From a checkpoint of a small rotation predictor: 19600 steps.
Rows from block 12 of a small rotation predictor, named by matrix and row number. Rows with one number belong to one channel. Each number is 500 + 40 x the weight over its row's rms, rounded and kept within 0 to 999. All counts start at 0. Numbers have three digits each.
Before each channel's rows are labels from the 100 images, of 14976, where the channel reaches its highest value: "peak on" is the class under the peak; "place" is the part of the image that holds the peak. Only what is clearly more common there than usual is listed. The data: simulated grey scan slices of phantoms with and without marks. In brackets: how many of the 100, against the usual share in percent.
# convs0: first 3x3 conv, stride 2 (model.blocks.12.convs.0.weight, 256x176x3x3, standardized in use, each kernel summed), inputs 88-175
# convs1: second 3x3 conv (model.blocks.12.convs.1.weight, 256x256x3x3, standardized in use, transposed, each kernel summed), outputs 86-171

peak on: air (100 vs 65.6)
place: bottom right (100 vs 6.2)
convs0.48:531512549541511505528577494547536496538519555491424508507514488558503558499526532487478555501542496518526516500516469548491543495526404512450504515565492463501455383475542554510476506399482562472543506490475520445561502453556504488517466528500462503484465548531494
convs1.48:556402535525515447417446539498515485456453463480499475488527450494437454575489495532492504455457499523523429511486489445502452495482511492555449458445490552467558575549522467516513501496538512455551459496491472445486459502557490489505557413522500399511558461

peak on: lung or cavity (99 vs 4.7)
place: centre (100 vs 25)
convs0.69:566506533525469451526541545523488528486526531552460477445464538509526540564555558468487510460531541504440548599512500484524492467485486454483518540568489423426443534435553491519499511466463494533509483407427516421523531497552492503535457508447426438434484572455570
convs1.69:486514438525514474508488488423462454477569465465473464433471533499507557480465520472430468563489427520477477443446514540510507460479516436511487469563437434406472487457480492560462493483583511444511558473485431498531486416470435457494487492514433503491469437

peak on: soft tissue (90 vs 10.6)
place: centre (98 vs 25)
convs0.244:554485503511483420553509529553522516510562537530483467417484518482519556549553547455472505472534538540458544586519478529544528454488483454448470558536548450452454505459577502500510532484506518527545496427434527404494539520579520476509473538463432468458483536482553
convs1.244:459511423542479489546552453463452466521532459499461511450459531462514543415485518502435502605450447490472500459461482527482506490455508446497516487549441429446467431398492487483510493450616496469457599453490448506544510455474434479486429525486454549496409476

peak on: organ (99 vs 19)
place: centre (99 vs 25)
convs0.167:516508492523449545527531492479510458498509559480446536548484452543468528492480527473528511525500506475539543488448451499462506525623436478494531498497419488551471430461563523535481523432568517482566513515481533423477483483486505479495490501538511469520531388501474
convs1.167:464488504456457466474514452540467451477415470508480530458469456490468472460532504514454441549421449465433492547500499474471528557471472509477481495479491465481468440459486482449473517493483517495439523501478515435489562465476461560494473495461512465464427449

peak on: organ (100 vs 19)
place: centre (100 vs 25)
convs0.179:549512497521489447457521484489466471462499500477568478440474447514483464509526507451462502507496469487462479471479516507468497522452553499450465493516519418425488551436509482506451490573443543488464506418462467582540530486518471503457429526468418474596458520472486
convs1.179:469560555504518470486518470474470480513517572482471492487484536504485450504463474437490420413455495479517577439470493469464460441417489467443537551486529513514552528482505535422496519477410499499506418462524535542427466481496585477452492509470486522530519540

peak on: organ (100 vs 19)
place: centre (100 vs 25)
convs0.107:487482580576514474517502469472424460459440550432530454479499492583543550530537564489467467472563485512563582507396402532511490461530431496529494503478453486445507461488491536555400525473455531453519501487523463417495515467492495490450500537536487456473465565403460
convs1.107:421481449474501525501533464529552502513463500531419454507486510489542486504545393515521492462497480512520521537496451492491450555558487467491464480445502519522459460512409460543482531515472494499482415466433435518476520435472543559435460519398512512483482502

peak on: organ (100 vs 19)
place: centre (100 vs 25)
convs0.203:538471501522495428523489468537537453492547531492572453406491461501491503538531547446515492493515446530434509517527465504489522471446551479439423505536554453458481578463562526507516509594487541496496523420456501529500517519561495487467454525446434484554525538490523
convs1.203:460537526513541469529536451431491475546543560496457549468450516478528526446461498453458481558478486488451521437479512510482534397410518465446531484548434527463499476420484515422505485453556483518484533438515502501486477502486530450448463535496465567460471507

peak on: soft tissue (90 vs 10.6)
place: centre (100 vs 25)
convs0.17:478436455437526464465457575424431539455497463523473462457446531436505415468418473477475483454483529491461461512500505496534425426487469508420468563492498493519438476478570463494562511516522432491484487539447492424432487525452516471483488459449496498453487457526542
convs1.17:558477514485506498502458547493472456448511483483555467483574464487489506493499479556455568476514501481493471501449521450512517521564491517483414522517499460478446484472502446562475469513416520550522463508509478435453513507451417515540489487528455444495470453

peak on: air (100 vs 65.6)
place: bottom right (100 vs 6.2)
convs0.15:533469516496457472513492501547524508543503524495408474479546532465511518508475508501433536569527514472524475480518498481507483438458399439537532518551491467412508360488492443503450495387460479519488447470510460504520459446489493499532493447513471476381444501495515
convs1.15:501427534480490521434459533463518459506512518488460513540502462515463482616488493485537442444444464516522455475541503452484487461440495482516487490435483488499499650600475473480466480515500501460610463512436451458499435481488467438451640421448464435489560444

peak on: organ (84 vs 19)
place: centre (88 vs 25)
convs0.45:527530488537510498515569486523544481463483533499461497497497485532436544450521504480500529554473487458545511435477460513492517493589390507430482511509470434433417411431527540488418547493469556428487532425499505481560511433513526493488463507526451449544483462500487
convs1.45:465530575507571435445533465445500493434499515483462501512505521534451511467480523447516488504442472505492578459478511480439520477395498549520479496436535520473519449473481511494439484593480564578443498452471544486452451462495529467532465494461573462555429500

peak on: soft tissue (68 vs 10.6); lung or cavity (32 vs 4.7)
place: centre (100 vs 25)
convs0.220:517491479498540482472520603463415579479436458547531457486482536499527474498496488544440449459493525498518503493488447482561472456491427522520471500478482477427477502470461453458411496521396486453400502461529437476463486436460494531512521477511502450459420523395519
convs1.220:474485491484511496478481499482573510492518520515486486503506475444523487568488386458501506406552489538473440482475495462525450465566460445481437493484484495499478488434426476618453514507434450534518386468461398478502490432494522498502477490486474476467509486

peak on: air (100 vs 65.6)
place: bottom right (100 vs 6.2)
convs0.60:491501550538465506560520474531515464511519525457436484504501482526500572528516517467464524493554517487527545496465454530480515470488414460486551551518468490535473389500581495536506500411549505469581486549482496412512489476512498471487465491513466502449467505536481
convs1.60:527425522487506538456411529554471449496429458490496514552507414518492454514565489600542526520399482491492441569530482447441476581529501506526500470451475554555499534545510463460497467518553502482531488505483464468488544499475466558486525459498513462474511451

peak on: air (100 vs 65.6)
place: bottom centre (98 vs 12.5)
convs0.24:506531558542477489585513515518486496473483488460444487459487491535513600547543508476454466441563546502498566524453467508494542506483437477476533561498461502519463456515575471537497468427545481465600493557470500388511491499530493456484472484492482492446453529508519
convs1.24:500449507451468527528476510531473464553428463501506532485498452471491467447488522570476518549460471482473480535487507508465498580495495510538519462502444455551481425456530494498567494483567513466436576549524509494510506493510446498525431520508509511488414471

peak on: organ (98 vs 19)
place: centre (100 vs 25)
convs0.250:458497562572489478545469483498454474506491511466529491495528525530550551539509507500427472450556485487540549485391434507528533486514422478521465525458437504432466454504454462520387530474392491472476490449507464399469509458467501496522508514509481456425437546377488
convs1.250:443427421447437475489488495525520481487439465541419441493470435486512478530561411543485481456483468463477463552475499450509478554556489468489476478445502497515451480550453472515486490507453482512544392445448478503452543459450519571426475522431521507468489489

peak on: air (100 vs 65.6)
place: bottom right (100 vs 6.2)
convs0.58:509505563556496480522473536535514524566524554489478491490562552486508531540530538523404546563571515466558509474446485516551518461493430468515485519535453470424489421484428460521383548406405488520449454452513484473523457432491502516566501472509437452418439502445515
convs1.58:461448450472461501464435502514507470463468494515427488538464430506488443615551433527530446450438464474499449530534500438517463534523472452528467485425488488515460561606452462496463488527484463507600422475438455493472530443477481544430589458442518449470537471

peak on: air (100 vs 65.6)
place: bottom right (100 vs 6.2)
convs0.122:544471506493458446522511472555538470556507523490407475457542529482520529506487489491431548564513482486535478478548512494494497439465425461550526504559517452417509373478503475488451493400456517538508466451511473510549477442520505509517483460526460483404439522522496
convs1.122:494409514478480508455451496460520457511534506487458505524487436499468498613473497481521431468446452536513418476524512474480485441443481474525500463459471480473526631578457480485481472473535482439596500505428449464515425474519472421453638433443444455472554451

peak on: air (99 vs 65.6)
place: bottom centre (100 vs 12.5)
convs0.5:509490460446483436507488518519545527578442420534419427425562537439502499469436426539480493452466484479482441460506519465514485435480460473470431463480490498413454465506487444451496478443455460500452472484504505457488502477496465485541521458453503462412490492468515
convs1.5:496491459479524537454486480487580523482511488457481561556439502430530483572555506467528503477496483583470452497535458513474462487600471497475454492438531468500478505483487459596507450496549475478521527482463467387547508513491434456492497442549456436463496485

peak on: air (99 vs 65.6)
place: middle right (99 vs 12.5)
convs0.128:472424458422522435438474478473514475494459467457475448442546465445465410433467475541543501476451463495540403498515487487484453453473521539483455488503514563513489507558477494504552461496553493495470524544557557464475460526484514517502562513536571549472542479552473
convs1.128:502591521526535532454466490491464484453490519455530529544504581541558513403534493496543566525477528486510608545538449483527544497547528549429412552471539537547458473490534417511446525578468562548436500463522507459464512555457528526500473469510543481536460516

peak on: air (100 vs 65.6)
place: bottom right (100 vs 6.2)
convs0.112:545465515496453457513506483547527481548498538485400471469542523483517522507482513486417543568523501481531487495531494491499482428464395447539537509561499448419511362474499460492452497395466511527503469467503468494538467438502497510521478462520454481403431511507506
convs1.112:499418510466475506445451511459503445502520500492457501522488453505461484617475496488519426456444445511508436475525511468490492452436489480521512474445472479484511636584472473489482487486519494442604475506428465457499429480505470428444640436454453447474564450

peak on: air (100 vs 65.6)
place: bottom right (97 vs 6.2)
convs0.151:500518550534458510558509492509502480503503508455446489494492487517508573533527505467481496466555530492521555506449470505494513489490433460493548559492453515546475424520578480544524486417566484475589477577481505389503478517509494460483479473513486505442482508535493
convs1.151:538447508496473557506443546552476472532455454500528532541537444485514471479519507599530568531431498488492475549516484474443492596540473529528515480471476484559469484505526462506531480486550502458476528541517488488515531516477441529524469486508471493493453464

peak on: air (100 vs 65.6)
place: bottom right (100 vs 6.2)
convs0.111:536473494501427456549508474560528461543494527498439478458510554516517550513478503460430512528506488462506482433508486482489489444480412441506496527538469465412504339476485434464422508412436492499496464463469406469560471410502506503528488452483464466417437515489525
convs1.111:533385496479445495438432535479490435492501483487489478515511403493455472603492473517503454440442448482528404488491533454495502488462488482514487472438474477486492593586492488467478470494510497487578462481460465481479452484483451446461611413471494428501526437

peak on: organ (100 vs 19)
place: centre (100 vs 25)
convs0.59:515496536549534446468489471478447461460490532487598467458497462539521464523542556489481487506531442504512506495504445512499474491472518514497442467526517469430517549473475530512423512581413554480434541418511455569511544475503507516469490551526460484562466560424483
convs1.59:461500484469502467509547447491517499467530551524468473476469495482521463521494403431492437398526498486467492469474451502514476451503474474437527501480497498500534506459470477522490508437426435485518392429509512546454483474517605493442520522464463525460550545

peak on: lung or cavity (59 vs 4.7); soft tissue (41 vs 10.6)
place: centre (100 vs 25)
convs0.152:549475495509533471443541576445442553474530542597454485464442546504490432484498530488483531498498550451480505539529495498552474457537458531467473506566476426451455507411546517471505532496457522507466518458449464475480516468513482530525463505491460453495468516468560
convs1.152:508478516492525497481505510459508465423532484490511461446520489445490499521437472482446508446571473534474465468454508500545482454528485478477435468539460464450479472431483470618475464490446456514505470526499472448530443466525465426520455471505443435484472465

peak on: organ (100 vs 19)
place: centre (100 vs 25)
convs0.172:551507479508528435456517495497484460485502519484578466444498447498491460525523516474448496499502432515496496458498486536479465507452516523470457501527534446414493533472488513477439493603439576477456550416476473560549520463514500539488462562505439492581438529467510
convs1.172:471511535492485449473530451485509515523511579491474497466474501522491444517465462440462436403464525511481549431446483501478479432440504460442539534489538478485560545483532525453500496476405472506526419436532532530473460492524600474464500503482492512493560557

peak on: organ (100 vs 19)
place: centre (100 vs 25)
convs0.114:482500458503457505522529402552517404490522500498530524509442502567540462497539517463550518473464396504480478410535485519451519500475588504506475429466540543507519494512550430481500502541496515482474508503476424517469512522547482541476508498509552541593532505467508
convs1.114:512473555497556472438485464474468439483511538455508526472532473557476501485513475505473495461449489515540496498499517455502510475466520453462452470478484573481517547510490463408408492534447543573522408475492489493476485475503538485488587420450521440516485457